{
  "model": "masked image model",
  "dataset": "small charts drawn from random numbers",
  "train_examples": 101725,
  "image_size": 48,
  "crop_scale_min": 1,
  "horizontal_flip": false,
  "method": "mae",
  "mask_ratio": 0.5,
  "loss": "mse",
  "encoder_arch": "vit",
  "encoder_norm": "rmsnorm",
  "encoder_norm_position": "pre",
  "encoder_activation": "relu",
  "encoder_mlp_ratio": 4,
  "encoder_head_dim": 32,
  "encoder_fused_qkv": true,
  "encoder_bias": "all",
  "encoder_qk_norm": false,
  "encoder_parallel_block": false,
  "encoder_inner_norm": false,
  "encoder_patch_size": [8, 8],
  "encoder_layers": 8,
  "encoder_width": 192,
  "encoder_positions": "learned",
  "decoder_width": 192,
  "norm_pix_loss": false,
  "decoder_layers": 3,
  "init": "lecun_normal",
  "residual_init": "none",
  "optimizer": "cautious_adamw",
  "lr": 0.0022,
  "beta1": 0.9,
  "beta2": 0.98,
  "eps": 1e-08,
  "steps": 27500,
  "batch_size": 128,
  "epochs": 34.6,
  "lr_schedule": "wsd",
  "decay_fraction": 0.2,
  "final_lr_fraction": 0.01,
  "warmup_steps": 1370,
  "weight_decay": 0.05
}
Rows from block 2 of the encoder of a small masked image model, named by matrix and row number. Rows with one number belong to one neuron. Each number is 200 + 20 x the weight over its row's rms, rounded and kept within 0 to 999. All counts start at 0.
After each neuron's rows are labels from the 100 images, of 14976, where the neuron reaches its highest value: "peak on" is the class under the peak. Only what is clearly more common there than usual is listed. The data: small charts drawn from random numbers. In brackets: how many of the 100.
# fc1: MLP up (encoder.blocks.2.mlp.fc1.weight, 768x192), inputs 0-63
# fc2: MLP down (encoder.blocks.2.mlp.fc2.weight, 192x768, transposed), outputs 0-63

fc1.398,202,218,157,200,205,220,175,222,223,200,213,210,203,163,192,223,167,184,195,179,197,194,212,236,184,228,201,207,208,252,250,212,194,193,186,207,201,196,188,180,240,158,197,218,212,185,208,210,232,187,212,186,187,213,238,180,208,204,213,212,171,193,187,215
fc2.398,191,191,195,239,182,169,219,193,180,218,161,198,205,228,227,219,231,173,220,239,189,202,191,190,174,170,224,182,161,198,179,201,211,194,213,200,206,210,210,166,213,205,210,170,186,243,193,183,184,179,210,223,242,185,195,185,206,210,207,215,190,219,217,215
peak on: data marks (76)

fc1.250,237,206,189,202,180,194,237,205,204,219,213,186,253,212,175,198,189,176,224,228,228,163,195,225,191,207,212,185,215,212,199,231,214,214,183,215,218,162,203,172,221,183,210,202,209,180,194,228,205,147,183,189,173,171,205,180,180,212,197,191,186,218,186,167
fc2.250,194,230,206,177,225,222,204,190,192,201,169,182,228,166,209,192,182,179,171,189,206,230,194,192,236,185,218,191,186,200,204,173,196,191,185,205,194,207,201,185,194,208,203,184,197,193,198,196,188,225,195,210,239,208,191,231,223,182,213,200,193,189,195,235
peak on: data marks (83)

fc1.495,235,199,209,198,204,189,181,206,203,213,212,181,189,209,204,186,229,221,165,215,224,255,198,207,188,195,201,184,201,168,185,217,151,204,182,193,200,223,207,238,214,217,166,197,179,212,225,206,206,186,175,202,213,196,188,215,227,197,228,216,193,185,248,213
fc2.495,189,233,173,210,218,210,199,188,234,203,160,144,166,193,184,196,197,189,213,177,200,220,198,210,228,219,212,166,194,253,179,177,238,203,211,239,215,212,213,197,161,204,223,210,206,234,193,198,202,191,204,229,224,183,186,196,216,185,174,206,171,186,214,193
peak on: data marks (79)

fc1.215,238,224,198,234,184,193,191,208,212,199,217,185,243,189,212,167,228,197,206,204,234,186,192,228,177,165,219,188,208,169,183,214,187,175,198,202,191,200,211,168,163,187,188,222,187,186,202,206,153,160,217,231,170,196,209,209,185,178,184,232,218,182,199,193
fc2.215,190,204,176,196,167,187,227,233,189,188,216,206,236,199,196,262,198,194,237,253,191,174,178,214,186,172,201,192,186,178,197,170,210,204,250,202,193,210,175,206,188,182,190,176,207,206,194,201,216,177,202,228,210,204,196,195,194,222,211,240,224,219,191,213
peak on: data marks (68)

fc1.395,232,219,193,206,195,232,195,154,214,165,214,184,240,198,186,202,182,180,197,196,228,174,189,222,196,206,235,232,198,196,205,179,162,206,167,202,189,167,233,227,174,174,235,184,174,229,231,177,167,164,186,195,192,201,190,173,224,175,212,194,193,222,218,194
fc2.395,166,196,194,205,176,190,197,220,187,204,166,262,185,256,207,205,185,198,212,198,206,210,210,190,201,198,197,165,223,189,194,234,240,198,213,212,204,222,180,169,224,201,181,223,209,183,191,221,241,193,212,192,219,199,225,221,193,255,175,191,183,171,149,206
peak on: data marks (88)

fc1.90,194,244,184,169,209,213,212,183,214,170,210,170,233,193,185,198,213,196,181,249,200,217,185,237,183,170,220,236,211,224,194,174,203,194,183,201,185,160,210,195,216,197,207,214,201,203,229,195,180,173,176,192,218,202,194,214,229,195,227,216,218,221,179,151
fc2.90,195,182,205,197,150,163,215,194,166,172,183,238,151,246,189,191,231,217,230,208,204,192,209,184,195,211,183,205,219,179,221,215,200,217,230,185,207,178,150,155,203,170,183,154,209,224,182,217,231,186,195,193,164,195,199,200,174,203,175,179,182,170,185,195
peak on: data marks (100)

fc1.602,226,181,203,174,262,192,247,227,209,167,211,204,201,178,206,219,173,205,198,200,225,164,185,200,223,226,229,236,200,192,183,204,206,214,214,167,175,209,188,188,182,209,220,159,206,178,194,181,184,197,204,199,163,236,242,186,206,203,215,190,180,189,212,181
fc2.602,186,223,227,175,188,205,210,195,172,158,184,207,221,230,192,182,219,221,226,175,213,167,215,235,198,208,223,202,210,202,200,203,190,170,183,205,218,254,219,222,162,217,188,219,215,201,208,185,170,217,208,211,231,193,188,226,199,201,192,237,183,208,194,211
peak on: data marks (96)

fc1.714,252,230,214,212,206,223,195,204,246,157,209,202,171,225,231,192,229,243,177,212,200,210,198,207,192,236,218,210,204,179,192,183,169,179,176,173,206,212,201,202,200,224,188,205,195,209,206,203,181,191,226,207,203,190,194,213,200,160,205,233,196,226,205,202
fc2.714,177,181,179,209,182,188,220,213,162,202,162,172,171,193,231,185,212,198,205,178,210,198,188,188,194,184,213,219,177,198,255,190,234,188,209,228,174,200,210,213,214,191,180,211,194,175,202,224,180,171,233,200,245,217,183,186,170,217,218,198,180,149,218,192
peak on: data marks (100)

fc1.109,204,191,199,224,265,201,212,204,217,186,202,218,186,208,217,204,173,188,190,216,258,211,190,182,239,190,200,233,195,212,184,185,216,223,212,157,203,216,170,238,231,210,168,182,173,222,183,165,206,201,174,198,204,191,229,163,211,194,217,198,214,209,213,199
fc2.109,189,187,214,206,182,222,226,192,188,206,110,209,177,183,231,202,226,204,197,173,203,201,201,200,197,208,195,186,167,180,216,207,197,193,185,228,221,214,224,223,132,197,200,179,213,197,193,173,181,200,224,194,172,181,193,198,198,196,167,178,208,200,210,188
peak on: legend (28)

fc1.646,214,203,199,201,201,211,199,222,205,218,211,189,224,191,177,220,211,200,185,194,210,166,199,223,174,191,183,182,205,198,215,217,210,193,191,218,162,236,206,198,196,182,202,226,201,189,207,161,216,202,180,202,230,191,202,223,219,220,223,207,206,163,208,206
fc2.646,197,184,204,186,179,182,176,214,196,195,177,208,182,197,227,184,191,177,210,196,212,237,209,154,201,210,194,162,209,196,240,222,258,193,187,207,210,261,227,183,215,219,209,204,208,138,204,194,206,193,217,227,219,188,194,226,213,221,235,171,183,205,177,182
peak on: legend (92)

fc1.319,195,185,197,233,215,195,197,180,215,176,210,205,222,217,241,202,228,180,186,209,173,233,207,234,163,201,206,217,194,204,199,208,184,163,193,184,189,213,175,226,191,213,193,198,211,172,206,193,217,180,217,203,210,178,201,196,215,159,157,220,199,158,211,255
fc2.319,178,220,176,177,183,224,200,190,207,203,163,163,180,196,190,186,211,206,185,188,223,207,215,205,236,165,180,184,220,198,217,187,189,201,204,232,202,185,214,185,215,172,212,201,186,233,210,198,205,207,188,194,204,205,199,189,194,220,206,205,200,175,197,176
peak on: data marks (91)

fc1.759,197,235,177,185,201,208,198,205,193,179,208,166,224,160,150,198,258,211,199,220,160,210,191,215,223,197,196,211,209,221,165,212,217,199,184,231,176,167,207,226,194,218,207,208,224,213,222,203,205,200,153,167,215,198,206,235,221,205,159,186,217,222,181,201
fc2.759,222,194,196,197,193,222,182,182,204,172,188,241,194,219,188,166,204,205,220,217,198,200,179,194,209,227,215,196,229,223,198,205,163,212,152,200,216,188,191,200,183,232,187,161,217,213,234,212,174,188,196,201,188,202,199,214,185,142,224,186,200,214,234,234
peak on: data marks (62)

fc1.449,217,230,157,230,190,202,175,189,219,196,212,140,226,198,185,215,203,188,177,198,181,216,185,230,204,184,236,212,204,218,213,180,179,197,178,214,202,160,236,192,171,214,222,192,173,202,225,187,168,199,192,188,188,199,194,197,196,188,229,203,200,240,192,161
fc2.449,192,170,227,174,167,166,193,198,195,209,190,251,177,205,220,203,177,225,224,205,184,198,214,214,189,215,202,187,218,206,185,227,198,221,200,206,232,239,216,209,160,202,200,185,208,148,173,238,190,193,218,190,169,196,189,194,196,195,214,207,194,191,202,194
peak on: data marks (97)